A small encoder-decoder audio transcriber, trained from scratch.
Model: log mel input, encoder arch conformer, encoder norm layernorm, encoder activation star_relu, encoder moe top_k, encoder num experts 8, encoder layers 8, decoder width 384, decoder norm rmsnorm, decoder activation gelu.
Training: 11600 steps, batches of 64.
Rows from block 3 of the audio encoder of a small encoder-decoder audio transcriber, named by matrix and row number. Rows with one number within an expert belong to one neuron, the router's apart. Each number is 128 + 24 x the weight over its row's rms, rounded and kept within 0 to 255. All counts start at 0.
After each expert's rows are labels from the 100 clips, of 14976, where the router gives the expert most weight on average: "strongest on" is what is common among them. Only what is clearly more common there than usual is listed. The data: strings of digits, spoken by a formant synthesiser in many voices. In brackets: how many of the 100.
# router: router (encoder.blocks.3.mlp.router.weight, 8x256), inputs 156-207
# up: expert up (encoder.blocks.3.mlp.up, 8x128x256), inputs 156-207
# down: expert down (encoder.blocks.3.mlp.down, 8x256x128, transposed), outputs 156-207

# expert 5
router.5 [119  80 104 119 146 165 128 151 126 116 117 165  94 105  99 109 118  81 141 118 106 108 150  76 105 130 107 129 136 141 149 158 127 106 158 123 118 147  90 121 117 128 131 129 151 159 128 143 128 168 149 147]
up.0 [145 128 163 110 139  90 123 129 137 109 146 137 129 120  92 141 153 121  89 152  72 143 136 202  86  95 137 129  81 143  99 105 119 141 106 161 147 156 145  66 128 135 112 149 166 142 138  94 140 146 115 154]
down.0 [150 130 113 100 135 129 126  94 178 139 111 108 137 143 122 115 139 148 106 154 124 120 111 133 106 149 135 142 102 118 114 173  72 119 127 106 143 122 170 140 131 127 123 175 123 140 140 103 149 151 101 135]
up.1 [ 97 128 145 157 104 163 131 163  88 147 114 171 105  84  96 147  98 115 143 107 136 154 133 111 147 125 114 106 156 158 112 154 153 142 121 119  83 132  88 166 151 111 152  93 129 161 168 166 107 126 156 121]
down.1 [116 155 149 117 113 142 148 187  91 161 144 167 142 125 108 153 155 126 114 126 123 126 128 114 125 130 137 103 153 113 110 154 113 109  87  94  86 187 119 147 174 102 137 110 109 163 126 113 107 166 137 134]
up.2 [131  97  82 106 147 145 142 109 145 141 124 116 117 136 149 123 123  82 177 129 118 107 136  94 109 140 127 136 128 125 162 160 122 105 152 133 141 109 112 155 109 122 174 162 145 112 105 158  91 165 166 128]
down.2 [151 156 141 169 113 121 104  99 140 174 108 134  99 110 149 135 103 117 148  95 150 160 182 104 129 111 123 175 127 138 102  94 112 133 124 109  90 143 207 138  87  91 145 127 135 136 142 130 148 130 140 121]
strongest on: "two" (99); "eight" (90); last digit: two (49); first digit: eight (42)

# expert 6
router.6 [124  81 106 137 112 159 147 128 121 110 174 136 123 102 136 105  98  90 136 146 111 141 120 122  98 132 123 129 135 138 147 145 111  61 158 127 142 133 110 146  87 153 120 153 146 149 149 141 118 167 132 164]
up.0 [145 139 138 115 134 138 147 145 143 145 115 135 138 155  96 167 191 132 107 147 141  61 115 129 104 160 129 125 142 126 151 108 122 151 105 118 115 115 113  91 134 107 128  90  79 112 121 157 158 113  94 109]
down.0 [ 90 155 134 110  89 117 142 143  93 134  97 160 119 125 152 107  74 141 114  95 138 117 152 149 128 142  78  96 166 138 111 147 105 129 139 122  79 124 130 143 119 113 106 122 124 136 148  92 138 142 132 147]
up.1 [126 109 111 131 163 132 142 136 179 128 149 115 176 105 105 163 147 133 163 157  97  93 113 116  82 178 121  98 139 104 167  95 148 107 128 144 152 115  92  95 101 149 161 149  95  91 127 172 109 114 131 121]
down.1 [ 77 158 103 114 119 154 148 144 121 171 145 137 157 122 124 156  99 121 126 132 143 113 144 128 141 142 122 145 163 118 115  61  87 106  55 119 109 110 119 158 157  82 129 145 145 111 158 107 109 157 168 140]
up.2 [125 113 120 122 160 137 153 107 159 148 108 103 103 151 155 125 117 108 153 169 131 130 176  95 122 124 135 163 153  87 167 134 129 102 106 114 145 144 121 113 145 131 145 125 137 108 115 147 104 180 186 157]
down.2 [116 161 141 130 135  76 126 110 140 151 168 128 164 123 158 126 125 122 128  85 158 124 145 142  91 103 109 136 156 134 113 114 164 144  90 168 131 137 179 124 144 145 151 158  85 144 108 179 134 127 135 121]
strongest on: number of digits: 5 (84); "three" (64); "eight" (57); "seven" (56)

# expert 0
router.0 [117  67 100 109 129 177 146 105  96 102 173 143 161 128 112  87  80 149 142 121 123 156 114 120 129 128 119 155 151 146 146 139 117  53 180 135 136  93 117 131 106 170  99 145 161 135 162 147 122 136 119 176]
up.0 [ 92 152 166 107 156 111 144 129 115 117 112 106 150 117 105 143 134 157 100  77 141 115 145 139 134 123 153 131 148 146 121 104 152 132  92  88 138 118 167 135 179 145  94  93 116 154 151 158 171 108 127 146]
down.0 [130 125 157 129  93 161 124 133 139 168 116  87 140 104 123 176 135 110 147 136 143 104 129  99 161 147 164 160 111 145  88  77  89 179  85 124 101 112 135 170 142 117 164 114 111 114 116 142  62 129 138 118]
up.1 [151 147 129 192 141 148 150 113 140  98 105 124 131 172 152 158 137 152 105 124 132 115 132  86 127 155 137 167 101 113  98 118 135 127  92  77 108 114 155 108 144  84 140 141 136 160 127 110 155 144 137 121]
down.1 [ 99 161 127  76  86 139 109 139 116 149 161 149 149 133 150 119 118  89 141 153 124 121  91 148 199 135 115 124 150 118 127 108  74 133 112 113  59 139 183 139 156 118 126 130 100 159 146  96 130  97 130 101]
up.2 [104 156 156  75 131 148 119 169 145  84 137 111 157 155  73 161 168 149 106 126 146  90 118 133 113 166 113 163  80 163 124 115 152 128 149 116  94 100 147  92 127 135 116 130 124 136 124 117 119 115 103  96]
down.2 [111 173 122 128  85 158 131 141  86 154  95 163 120 118 157 114  89 102 143  98 134 141 123 106 126 165  89 136 118 150  79  98 104 125 117 109  82 114 158 164 139  84 126 152 131 136 148 104 125 123 117  99]
strongest on: "one" (81); "zero" (74); "seven" (71); number of digits: 5 (68)

# expert 2
router.2 [132  48  88 104 148 142 145 128 122 100 179 145 151 131 103 121  86 149 145 144  95 155 122  84 126 126 129 117 171 108 136 138 132  80 159 164 147 119  96 128 104 162 117 150 192 147 138 135 125 171 148 167]
up.0 [ 92 131 136 130  99  86 153  93 146 134 134 115 136  89 144 134 134 162 107 162 146 149 141 128  91 100 154 119 174  98 159 129 137 110 127 137 137 155 143 117 130 155 109 129 146 119 106 117 119 148 128 172]
down.0 [117 156 136 136 127 113 121  93 157 149 121 100 136 140 157 153 113 115 170 114 145 118 182  97 166 140 159 120 142 161 129 113 114 166 106 111 110 114 126 162 137 110 184 115 109 124 144 155  91 129 140  88]
up.1 [143 157 127 133 105  99 122  99 170 147  76 114  86 144 136 168 126 142 132 155 147 137 124 114 176 121 127 106 125 116 154 132 135 156 137 110  96 154 137 143  92 132 121 112 157  94 102 103  87 121 128 113]
down.1 [ 88 135 113 123  96 157 169 115 121 131  79 160  94 113 138 125 109  91 148 126 137 130 150  86 153 167 110 152 138 134 106 139 126 144  83 132 122 135  69 130 131  69 156 137 148 126 109 145  85 124 175  83]
up.2 [132 111 160 149 112 104 120  94 127 142 123 108  98 121 154 116  98  99 142 157 100 143 173 102 118 103 139 121 171 106 121 139 109 110 138 142 138 171 109 129 100 148 118  90 167 115 112  99 112 152 158 167]
down.2 [144 168 145 101 122 142 145 107 129 140 127 119 133 160 153 138 131  89 111 121 121 124 141 122 148 150 110 152  96 170 104 116  94 175  97 126 110 100 143 148 154 119 173 145 108 120 139 139 110 132 136  96]
strongest on: "four" (74); reverberation (68); number of digits: 1 (63); first digit: four (61)

# expert 1
router.1 [119 105 114 135 157 140 130 137 129 127 171 158  84 107  94  90 140 126 140 139 114 153 128 103 108 111 136 131 148 140 161 167 143  59 183 139 126 123  87 136  96 136 140 146 171 104 159 116 149 138 149 168]
up.0 [106 133 138 113 167 113  92 119 120  93 164 120 186 133 116 131 169 135 103 145  92  97 116  77  86 145 112 178 121 141 128 127 145  90 110 115 101 113 108 100 137 152  95 111 127 162 172 132 144 139 128 160]
down.0 [167 113 125 162 130 138  63 115 127 107 113 137 148 152 132 107  86 177 124  55 100 137 128 133 144 119 134 160  94 118  82 121 137 131 155 135 143 156 187 124 116 145 147 122 186 142 114 130 149 124 106 138]
up.1 [ 91 144 150 149 113 130 173 123 131 132 166 170 151 105 142 109 130 153 116 162 158 171 117 163  83 111 119  91 160 149 100 118 100 101 111 163 107 142 128 112 140 162  87 108 126 120 105 108 107 100 111 171]
down.1 [121 144 144 142 103 156 191 119  94 167 122 143 154 125 106 133 165 117 109 157 155 101 137 108 108  98 134 180 127 126  96 114  96 141  77 145 103 174 129 118 176 139  89 114 126 141 113 125  99 140 152 154]
up.2 [148  96  97 117 175 109 156 108 130 142 125  76 121 129 141 123 160 107 151 133 109 128 144  95 106 116 131 146 103  81 150 146 154 119 125 103 159 140 159  87 113 119 125 142 148  93 123 151 147 142 190 158]
down.2 [126 140 119 112 137 114 108 168 140 172 113 133 123 141 132 130 113 105 198  98 133 103 159  95 143  93 115 142 147  92 138 104  83 152 115 136  84 144 135 158 114 120 196 115 122 104  81 154 100 122 195  78]
strongest on: "nine" (89); "zero" (80); "three" (60); first digit: nine (44)

# expert 3
router.3 [133  73  99 116 121 162 161 107  85 115 183 152 120 117  99  81 107 140 129 143 102 165 127 124  94 130 139 163 162 131 149 141 124  60 176 148 144 154 104 123  86 195 111 149 142 125 131 125 118 153 148 166]
up.0 [ 53  85 128  96 134 123 160 160 121 130 137 141 104 102 119 133 107 132 144 111 132 125 162 119 125  80 153 111 171 113 115  79 101 111 109  97 120 139 126 154 136 111 136  97 121 148 146 154 144 168 169 130]
down.0 [147  84 148 105 157 115 107  84 147 137 157  90  92 150 136 132  88 124 137  83 153 109 163 129 132 143 122 153 131 116 139 114 112 124 176 128 142 124 180 150 131 120 136 140 151 123 149 150 138 154 171 158]
up.1 [140 113  86 106 122 143 162 143  84 141 143 159 105 146 138 102  84  93 134 112 123 140 162 132 123 135  87 172 143 131 133 125 108 112 123 117  85 123 131 120 122 110 108 134 157 133 140 152 139 162 185 141]
down.1 [ 89 173 120  82 104 119  95 123 144 154 119 157 131 119 123 143 144 133 161 124 165 124 135 132 119  90  91 104 123 180 102  94 102 143  98 122  83 151 114 142 128 164 105 125 123 144 108 153 123 140 124 106]
up.2 [142 133  97 107 104 146 165 112  80 116 121 135 161 151 136 100 141 112 106 141 133 133 108 140 128 144  72 171 109 136 123 148 107 103  96 159 128 158 136 126 173 167 107 141 128 149 174 136 117 169 129 134]
down.2 [131 144 125 174  98 155 143  74 107 131 128 110 160 149 138 164 149 139 128 180 153 112 142 102 148 145 138 135 138 126  91 121  98 163  75 156  87 172 141 164 160 152 126 119  93 160 140 112  95 123 108 100]
strongest on: "six" (100); last digit: six (71); first digit: six (61)

# expert 7
router.7 [140  63  99 126 123 157 173 133 119 112 185 150 127 114 114  83 117 155 149 131 112 162 115 100 108 111 132 147 153 120 153 136 112  62 193 143 169 126 118 131  95 155 108 146 162 118 168 121 134 147 139 166]
up.0 [133 131 103 170 109  77 129 101 110 181 112 145 162  94 144 118 163 105 125 161 110 131 133  93 126 147 134 183 151 135 155 119 100 119 147 156 135 153 122  84 119 146 126 115  69 117 157  80 160 136 119 150]
down.0 [124 146 135  99 121 188 120 149 133  98 132 118 135 148 160 122 150  69 138 163 154 103 148 165 121 136 116 153 147 154 128 113  67 115 108 116 110 146 128 111 163 124 130 123 103 126 165 137 115 126 119 159]
up.1 [158 106 126 133 163 152 164  88  95 111 119  96 155 153 144 129 142 107 132 157 167 126 158 118 171 153 149 158 115 130 107 122 116 139  88 127 125 154 148 152 164 124 140 153 122 109 137 119  87 173 141 113]
down.1 [104 141 162 151 135  72 131 129 150 106 169  98 139  96 135 126 115 164 160 140 164 126 142 135 150 119 162  88 166 110 128 114 110 156 122 131 110 162 155 172 169 163 173  99  38 127 129 141 103 144 137 133]
up.2 [157 108 132 175 163 157 116 107 134 112 108 122 107 148 116 122 103 137 129 138 111 144 146  73 136 147 167 106 143 113 104 158 177  93 142 115 158 167 115 142 101  96 100  98 150 112 128 108 153 143 126 107]
down.2 [137 122 155  97 141 143 123 137 167 100 164 116 132 139 132 121 130 108  75 120 137 143 115 134 162 144 150 139  90 159 121  75 109 155 125 128 136 111 155 133 143 119 153 181 122 143 142 131 139  98 101 144]
strongest on: "six" (98); last digit: six (73); first digit: six (60)

# expert 4
router.4 [120  79  82 127 136 150 153 140 120 118 186 144 118 111 120  68 100 135 131 140 135 137 111 102 101 145 118 166 169 145 147 155 129  67 178 149 166 125  97 115 113 164 113 162 166 140 146 126 121 155 126 169]
up.0 [113 108 142 144 147 113 165 140 175 144 148 104 148 119 157 174 138 156 161 131 182 130 123 148 104 129 133 116 143 107 132 105 114 152 121  92 136 113  99 154  85 109 115 133 140 111 107 142  92 122 177 109]
down.0 [114 140  91 137  90 185 183 125  76 159 164 148 132 133 120  79 125 124 131 148 137 155 136 136 126 129 130 167 155 132  87  95 108  90 112 108 125 155 142 127 109 101  99 105 151 122 156 103 128 158 134 146]
up.1 [132  82 104 161 154 172 107 123 146 115  91 138 126  79  89 116 111 110 181 125 133 152 137  96 170 117 134 113 153 139 130 140 171 109 140 112 154 125 111 139 104 150 152 117 166  84 134 142  96 139 159  96]
down.1 [ 92 136 139 121  87 144 141 160 108 150 144 165 149  99 132 137 119 155 138  97 130 148 132 163 154 129 130 172 143 121 118 112 112 155 103 141 102 103 151  95 188 126 161 135 112 163 155 140 165 156 129 128]
up.2 [143 140 121 142 132 130  84 113 160 144 111 132 142 134 141 144 106 110 154 143  96 113 164 103 168  97 133 128 149 115 140 131 131 126 118 101 123 156 145 144 130 133 148 130 118  96 116 119  91 147 147 141]
down.2 [149 106 116 134 119 188 118 182 115 107 124 151 137 147  86 103  89 112 101 131 150 148  99 134 128 157 118 130 138 162  82  79 110 107 106  90 119 135 141 148 138 140 119 114 157 153 153 115 140 145 131 127]
strongest on: "eight" (100); last digit: eight (76); first digit: eight (66)